config = dict(
    dataset='strings of digits, spoken by a formant synthesiser in many voices',
    train_examples=39062,
    n_mels=64,
    win_length=400,
    loss='softmax',
    embed_dim=256,
    encoder_kernel_size=5,
    encoder_rnn_width=128,
    text_encoder_causal=False,
    text_encoder_norm_position='pre',
    text_encoder_parallel_block=False,
    text_encoder_positions='rope',
    steps=1300,
    batch_size=128,
    weight_decay=0.0,
)
Rows from block 2 of the audio encoder of a small contrastive audio-text model, named by matrix and row number. Each number is 128 + 24 x the weight over its row's rms, rounded and kept within 0 to 255. All counts start at 0. Numbers have three digits each. After the name is the row's rms in percent of the matrix's.
After each channel's rows are labels from the 100 clips, of 14976, where the channel reaches its highest value: "lies over" is the class under the peak; "strongest on" is what is common among them. Only what is clearly more common there than usual is listed. The data: strings of digits, spoken by a formant synthesiser in many voices.
# conv: width-5 conv, stride 2 (encoder.blocks.2.conv.weight, 288x192x5, each kernel summed), inputs 64-127

conv.179 100:155165110119102155163126140146164116131129144118109134150174128111098118129092109136130088101145129152116109119115141138133120136118133145131139113151143132105133121113124070168099145112139110
lies over: /ɛ/
strongest on: "seven"; voice: low voice

conv.156 104:103130094110107095133115163120118144137151111137116174116118108127132118181157100124127121165092107149161112080082148108109124111113137116130144158129150127126152122134154149152097066135132147
lies over: /ɛ/
strongest on: "seven"; first digit: seven; last digit: seven; thin (high-pass)

conv.54 100:099117138115141099120121137176163072183134112103117098129124155116140071092091158086122132102118145133187137109158114131124137111117137135119127112145151093125117116153130132134145112110156109
lies over: /ɛ/; /ɪ/
strongest on: "seven"; "zero"; last digit: seven

conv.251 109:131137165120101125129162121126150149128132128117122096137149107113119114139135145128164147114189116142142150171104114166093110140133145124113115104115126148133135116118144080145135125132136156
lies over: /ʌ/
strongest on: "one"; first digit: one

conv.220 099:137123119128116133112105132105116101110140113141103159161115093085101128166104133102118143154113135113138127111141112126147154115106167136109108145111098154163164076167133138117105088142124173
lies over: silence
strongest on: clipping; pink noise; white noise

conv.223 097:130156144098145125137125137111119095123142117124108152145086107136167050125122112153100111133111149134131110119188074109114121131124134147115133107164107098118117092114176140143152138126103199
lies over: /ʌ/; /w/
strongest on: "one"; last digit: one; first digit: one

conv.165 098:098146134147100123118138148073137135103114144099118124152119139154099102136131154134089145101091123131116118084092146124125147091149145092144112176157125158129105123116173142183133151103105139
lies over: /ʌ/
strongest on: "one"; number of digits: 5; first digit: one; thin (high-pass)

conv.52 099:161171124155080102121132130129136108134169126113145118156125115159089120135115148125127102157124087133099120126103123103103138140106154112152063147133101105157139117107169115107139095145157095
lies over: /ʌ/
strongest on: "one"; first digit: one

conv.252 105:135117096092132068111141091144156101087089100141155126122105140131104108139137090111126117137109154078141145124129143145071089110155103119138153137092161099109114117151113167098095135127151178
lies over: silence
strongest on: clipping; pink noise; white noise

conv.284 104:155099092145106104173142137140089166128138128163132139149152125116103172135118100118111080120117154090141136141105141129122136074128105162126092143096105151121132160125124132150164105105124114
lies over: silence
strongest on: clipping; first digit: eight; first digit: zero

conv.14 097:121126158129081084153101092133164095138082150133110118136103169087074153190079112167149085121132137113125100141148124140100153113149118155106143139093148123144150123110120141130082092076105108
lies over: silence
strongest on: clipping; pink noise; white noise

conv.287 099:121096114082151142163145123153154126094171112153124150128172093132152141117186171154153120184128130127143118126152121148149140126115128131151160167121144151113158140130113144199130111124097098
lies over: /ʌ/; /aɪ/
strongest on: "one"; thin (high-pass); whispered

conv.262 091:116119146123111085138098111129096127141106156117145154145123102096168107150113144128182128104115116115112112118135094171108114147117115142129136135157150132159095116156111148110107119117123117
lies over: silence
strongest on: reverberation; clipping; pink noise; last digit: zero

conv.17 102:109134111104115146110134082142109134106150088165135097172102148126102117132132149177102160109095201109130091101143139140156138133111116182109153126098099143152143114130108143098130093151134100
lies over: silence
strongest on: white noise; clipping; pink noise

conv.34 102:155136124123121167141092134123165143115132121147085160136135161141139111184108109103125156093137144149109141144132150150146136182132097148084132161161154121143152119087138120148102091136114175
lies over: /ɛ/
strongest on: "seven"; last digit: seven; first digit: seven

conv.81 091:125090097104124141130137132100116097147142112117101095127145160090138090138107132085151130158127129111144083125090116125133139096123120150110147126142105124157129178126127130107122100144101140
lies over: silence
strongest on: clipping; pink noise; white noise

conv.224 101:125132126147130100127106129135127135119148134160126142177123112135139135128110119130134210173145142067132143142112124113134129175117119105104167106111129132141153155139094139116156148135114146
lies over: /ʌ/
strongest on: "one"; first digit: one

conv.218 110:129124091135143173161112078160100099168108130134075141103096107135164130109126154100118152129147129130173177143128135152120161168172092102133121167122152144155130165196160164134116119140152132
lies over: /t/
strongest on: "two"; clipping; last digit: two; first digit: two

conv.188 104:146126106098151083137109150174112127098122140136102152097078161136118131151132127136158112175160143113177148110114144118095144116146163127131120148110154138133135099132150108158143148105093129
lies over: /t/
strongest on: "two"; clipping; first digit: two; last digit: two